Weights of a small spectrogram enhancement model.
Model: log mel input, norm batchnorm, activation gelu, widths [64, 128, 128, 128].
Training: adamw at rate 0.0032, 20300 steps.
Data: trained on drum patterns on synthesised drum kits, 149.7 epochs.
Rows from block 5 of a small spectrogram enhancement model, named by matrix and row number. Rows with one number belong to one channel. Each number is 500 + 50 x the weight over its row's rms, rounded and kept within 0 to 999. All counts start at 0. Numbers have three digits each.
After each channel's rows are labels from the 100 clips, of 14976, where the channel reaches its highest value: "responds to" is what is common among them. Only what is clearly more common there than usual is listed. The data: drum patterns on synthesised drum kits.
# convs0: first 3x3 conv (model.decb.0.0.convs.0.weight, 128x256x3x3, each kernel summed), inputs 74-110
# convs1: second 3x3 conv (model.decb.0.0.convs.1.weight, 128x128x3x3, transposed, each kernel summed), outputs 64-95

convs0.107:471484515515542537447460496526500557549509481482476462535489474348514483472496448511448420520575462445500440514
convs1.107:530595516498481542498575567432574436572516485536494524543554517555400385536462588494457500512502
responds to: reverberation; text has "room"; text has "reverberant"; high tom

convs0.78:562557501566546518472460492548482508563554514424521445549535496439524517520555477457498439554495487531581426518
convs1.78:578457510541580481515530445411446512448413557593443526596523434609523494541365514537508517439542
responds to: ride cymbal; reverberation; clipping; text has "clipped"

convs0.45:525534611522466480510484488428519463460522470545462454537545419399457501523497500535442526567481445545447485549
convs1.45:516519495422458486506478495434556386519419528459449451501542566580490483384428516527478491495520
responds to: reverberation; text has "room"; text has "reverberant"

convs0.21:550473438458541516472459534478544554514589450552508555596474370369585429504410506464528465541433465482442444508
convs1.21:524475443499441373589519476467468485559562484514529412524542445585510529542492567490486504499507
responds to: ride cymbal; clipping; text has "clipped"

convs0.119:556464426562501412429431496572487477532515444490504495521523547488571487489424375477478507545475551434546501538
convs1.119:507557448502521407548472459601521482549481574448426549520451481564489517387496568551528480475507
responds to: crash cymbal; clipping; text has "clipped"

convs0.80:536488467509481497491490515420517534524578499492486538516492479412577458453427484470440478500448550522488499437
convs1.80:503553516502510432535481486596565514518543448467547443556500443514419533399521479489466524549546
responds to: mains hum; muffled (low-pass); clipping; text has "clipped"

convs0.2:454538510504429484459422380502504446412394510515507435528551526470410498589517517525460480569525542618521371528
convs1.2:522506542523510545497419490416591551471350524509428513580488492522524472495421504519564544478475
responds to: reverberation; text has "room"; text has "reverberant"

convs0.116:586572577496508540498474550532498549488573441543449506515503504499531512512463528260506495472518563523491564466
convs1.116:500426476470491527469553484438608460516443478548502432396499453520481504577429528501549589514511
responds to: reverberation; text has "room"; text has "reverberant"; muffled (low-pass)

convs0.18:503430484473538581475378485614449475475557511484511508513525457494550536458558506501483364466409504554509454530
convs1.18:510492568484521429405511486533647496527480529506510619477486560549430501519464540506495529543448
responds to: thin (high-pass)

convs0.99:536490492530483561422426515532517517503552463523531553515400442418452415451451538387488492466535479506547571527
convs1.99:467429518406449377491492414486485524449475570525481479500532535536501527524462515546496551584529
responds to: clap

convs0.10:515564473509457419418526486514570526492483500562470495513464557466558516455280495505527479505377573520442459469
convs1.10:490513503461480414536534534508469464591604545499505517457497458552503434608438563490472545526470
responds to: muffled (low-pass)

convs0.38:552472492424450607540540533419548462474495499525444558403479417480605407558680482456459499499516482464500476410
convs1.38:506565463584572543421515574470488473589511438466534592478538417584537527557467503451565466420495
responds to: clipping; text has "clipped"

convs0.72:502432440542629494553374521526537480521570497406503475541569508398498488528533534456516455535529533537523472545
convs1.72:511461511456537404546445438574393482552554554476489516505484518558488500557510492516429436464510
responds to: clipping; text has "clipped"

convs0.117:498543507453351475471535548582439409572506526583493469515575392580537520580521461526424486568519479481426484478
convs1.117:457445442470529456521571450495487516572562495528536493520477511584561544553544463486510472581524
responds to: crash cymbal; thin (high-pass)

convs0.36:417521447447462492389583574570533518528603466516498559531395506382518513413501392498478529499407469455556514484
convs1.36:500412462467510471408469429470457440522512509482477486526549538484552554539400555492490487482493
responds to: ride cymbal; pink noise

convs0.110:451482479456530498496442501637515445533523519487477486434510566505436579484494490468476517516496562366412556403
convs1.110:444519591480517472494440557535562526420500585566455502406434556460483432545547492540522493520457
responds to: thin (high-pass)

convs0.54:348448436492483562509572474339548445372443546461443445360470549569485418548513512433482484413497436527492465459
convs1.54:531604498615502572521517549441560482477490462487452517507518378508486532514508537514493533451518
responds to: muffled (low-pass)

convs0.63:461527481469525485510547453366529474513479527471576420447461541567472470519539493431473474420485507443496516472
convs1.63:562539482612601485509505561501486537484593539526432504513534388514478535565465526547465499423507
responds to: quiet level

convs0.52:483486563572483603535467533562540468501585490481478410537540570566568507512617485327437441463496525603463499467
convs1.52:607493465494459550516537477471506517543530528486478598471588426574487485603424420516460515500488
responds to: ride cymbal

convs0.46:354485446533381451500505416529517459393397499505539424528487519487503402500515447522478528496461422509412422578
convs1.46:498542562540453628557540412401530476417480497534460334477504460527527434484538592520418513495494
responds to: white noise; thin (high-pass); rumble

convs0.102:347500472556282513454435400541558509574429499527465427510451416509607543488461457456476548502464393489478364576
convs1.102:600524443500483613504546422529570526462427503547415444523571429498504569423391540537468521485495
responds to: rumble; clipping; text has "clipped"

convs0.15:573484454450516553530494537611650471567505505505509487572550488531544487510593435415426475509466482492488562511
convs1.15:506484411464490477506520440410587421481527492473481335524542464473582526421507394521552548508506
responds to: muffled (low-pass)

convs0.74:380493478458513498567481490355433466472556490522504529420503458558520426487507463454505411516504437319500375455
convs1.74:526500476548563378462525558480469541548522497474550457455569469511572511492519421455498546534469
responds to: mains hum

convs0.42:463482490562443482503534502564532547515494527511444593577520503359561491473497536526493446563429587481489507517
convs1.42:509442483450453450489472481503493484518476517475494431492515513535479612449482485538464493505514
responds to: rumble; high tom; clipping; text has "clipped"

convs0.27:457456475574478443480472492557466522512530545500539465555497504394517478476509452415445460575512516407507488529
convs1.27:510482533547486442581543493490553533471512597465445529563512500595506450563526499559464478501490
responds to: reverberation; text has "reverberant"; text has "room"; white noise

convs0.24:542542456510423501459425564504500538536521477468355506506513509365523275516496501537517548496557493542498458444
convs1.24:522475486558512499516545533584472488456551421509546512515478451609499544526409516454497399464493
responds to: clipping; text has "clipped"

convs0.70:421452470513451487421494513493448561419484521410494503573521478461466528566495535492560396549554415494577465493
convs1.70:464446528580494436507529582527457563428517536458486489514489485516503594420421514495468502515485
responds to: pink noise; thin (high-pass)

convs0.65:408529242378453430459480513572526499583449521464472484492551499505489511476505518477397479498557383454520496576
convs1.65:570422617483544485424514482509610472436472481516464490507488493428498535583424510509537500464505
responds to: cowbell

convs0.7:466493439429608432546475518412572561546565525618527467525514449377479555509495518500503514498503546472524526545
convs1.7:501470561438498466489465456504443573458612576480442597491408530494525471559439469531575453443495
responds to: pink noise; clipping; text has "clipped"

convs0.92:555489423478518541419414491584455469420456494488419514548509543575566534526591478515540469468589508543506420549
convs1.92:523559486499527502486480564507554485465512475504477562556573492487516595447427533483537558514503
responds to: pink noise

convs0.71:362529500526458485513507349493444513554450564526598469543593544486549573547549443411492465501505498408508309565
convs1.71:490564544525531496445483522548526497417456551583393550506466508423518510530503497545516516456458
responds to: white noise; thin (high-pass)

convs0.60:511516534468459507526455548512502497479494559442475483546454540456431540384459490380458496521443555527425488469
convs1.60:472477501537526456517487468525494520475543516518484517493492489662488467455387487532468483482510
responds to: cowbell; muffled (low-pass)

convs0.81:511491553541443449560573481527524399505445412397546591452508493482505544530540436492620558383483516522431431526
convs1.81:603481545451407487489406492515493487578589487493462564513456539480482533490482493506530429491419
responds to: white noise; thin (high-pass)

convs0.89:589452485600538466496458453569471489483447495530497491497559563551469530568510479508513491414484504393433424500
convs1.89:524562564519579451519496497408615509496485553555439434499537495478481403507521506512548555486484
responds to: white noise; thin (high-pass); pink noise

convs0.14:466456504499436490588444485506532527564567476503536564532530455578535552382449507457453426459455542525451473489
convs1.14:540539502484516425463565540485476507434467548547499498471562519507497551414470417500500621567492
responds to: march

convs0.50:557548460513486525578529537503487506452506526481493566572527500499574454523586568477429443496474474574460508580
convs1.50:488580532586566547515492567523555451501523433495493428421527441463458532499485576507519577451476
responds to: thin (high-pass)

convs0.105:487561497576589447557545433566488581574522564542524554602546520392498588464499445491522567548485532415565493582
convs1.105:529453368493480484525542489566434564650463571536427590497584469573484536507465486544545508584476
responds to: white noise; thin (high-pass); clipping

convs0.73:484534445423536495441543512522479572511586506531459503512488501465513454456518542491401512464579439461534516540
convs1.73:510363562474458390530493456525445558485527524432474565577519514512532586579507522529375540547543
responds to: ride cymbal; muffled (low-pass); cowbell

convs0.67:438442428387434491518489503455553492514471544463518593482579478487541542513525448476480466485509504493397509529
convs1.67:531465482482502515532554495623513509513460427559494473479486464541639503466474527489471461483543
responds to: reverberation; text has "room"; text has "reverberant"; text has "noise"

convs0.57:447553511511541514477502479573408534485543538437614434544468468495523538485467415464457500507458535544536408489
convs1.57:503474571561500554467476537473616461506472529496453597451412423628500444640398524540469542499521
responds to: ride cymbal

convs0.87:515499461483523456489477471431461457566447536492418549477559579460498355554582510511528475471497463514468508387
convs1.87:537479512522457483513558535489439550467411418510546447462512513499532481520438477440525426502479
responds to: mains hum

convs0.104:384439494484514508530499511458469514549584480553505563517546442429495489512414516476585375442455475518514436431
convs1.104:582403473599526500546486511519501438523469524545485546521579414534540587506456457536497526413498
responds to: high tom; cowbell

convs0.68:521430448487497516537385512381539547546555449432530466510456507411493430448455443354466449466461535564521481509
convs1.68:542384565465471451587531492481472618489556527475536498528510518632521499504484444495486501565511
responds to: clap; reverberation; text has "reverberant"; text has "room"

convs0.58:531480503524501572521480482459516496569501480433424483517417512426573356522471550469379476527521404435502477496
convs1.58:458469545546513415550525613476488423534421475508556394474600503529456390526536489481497504569469
responds to: mains hum; clipping; text has "clipped"

convs0.93:530507501599559553390509525539454473434552452426520481553446406450522494526565504515422492545492529519536470510
convs1.93:547554464567536536452476523469461452525448549468413538581520404567531572542396583540519440412491
responds to: clap; white noise

convs0.20:483522586382437498550500509543560517573478522487556442519467492442420517514439504438502527470420554499462510467
convs1.20:462607415533489568463555539524495466531467449492499589504497398648469478448434502493570500517525
responds to: muffled (low-pass)

convs0.90:506523492536428582496385514610416458425540496481464528533503445461543477473556550436547394541528532560480457465
convs1.90:529456556514577477504505520510511486461528521468497531468488434666518550512406543494520535435489
responds to: thin (high-pass)

convs0.3:497529513458542470536547329507495515507473462491529444527496527524481475508535473482492512484537469407445370538
convs1.3:527513390528534531500507384538517471575492545415408527512552446499558576431445540546538446456476
responds to: white noise

convs0.94:561495515512609425397420484508557516518551494414533476527512453461497493547510489470519355422524502474544456481
convs1.94:533507475524514503459427547584515542500573489472490439444521460597469467474459576498422511528465
responds to: reverberation; text has "room"; text has "reverberant"

convs0.0:503480531469489383603537492528476380552485480554480536360499438517456537511483436481491541534458509336456509501
convs1.0:481557468444521433472503498501440477488539580507441524523546526407437545565540495545512480479504
responds to: white noise; thin (high-pass)

convs0.32:433509544449491482521473535506396489530426549568541549462569431530509575490432423506477500470445482530540502435
convs1.32:527564491436473471542545410502591484445507419562557585466468536429511488433535505457463535503459
responds to: rimshot

convs0.30:569482402520548390407420497436559509534531474517488518526569437466541549462429488495450619445481463498473473556
convs1.30:473539473484471443533521372507586509470383526535447352534515518495519500364567535517432542517517
responds to: crash cymbal; clipping; text has "clipped"

convs0.31:489528540403518445475486463492463511547603435551419465505513502368539372496520492479388521455421496435481496428
convs1.31:463491538491538462379541514410580506572585413496575474561507495527506536555515543431531477516516
responds to: clipping; text has "clipped"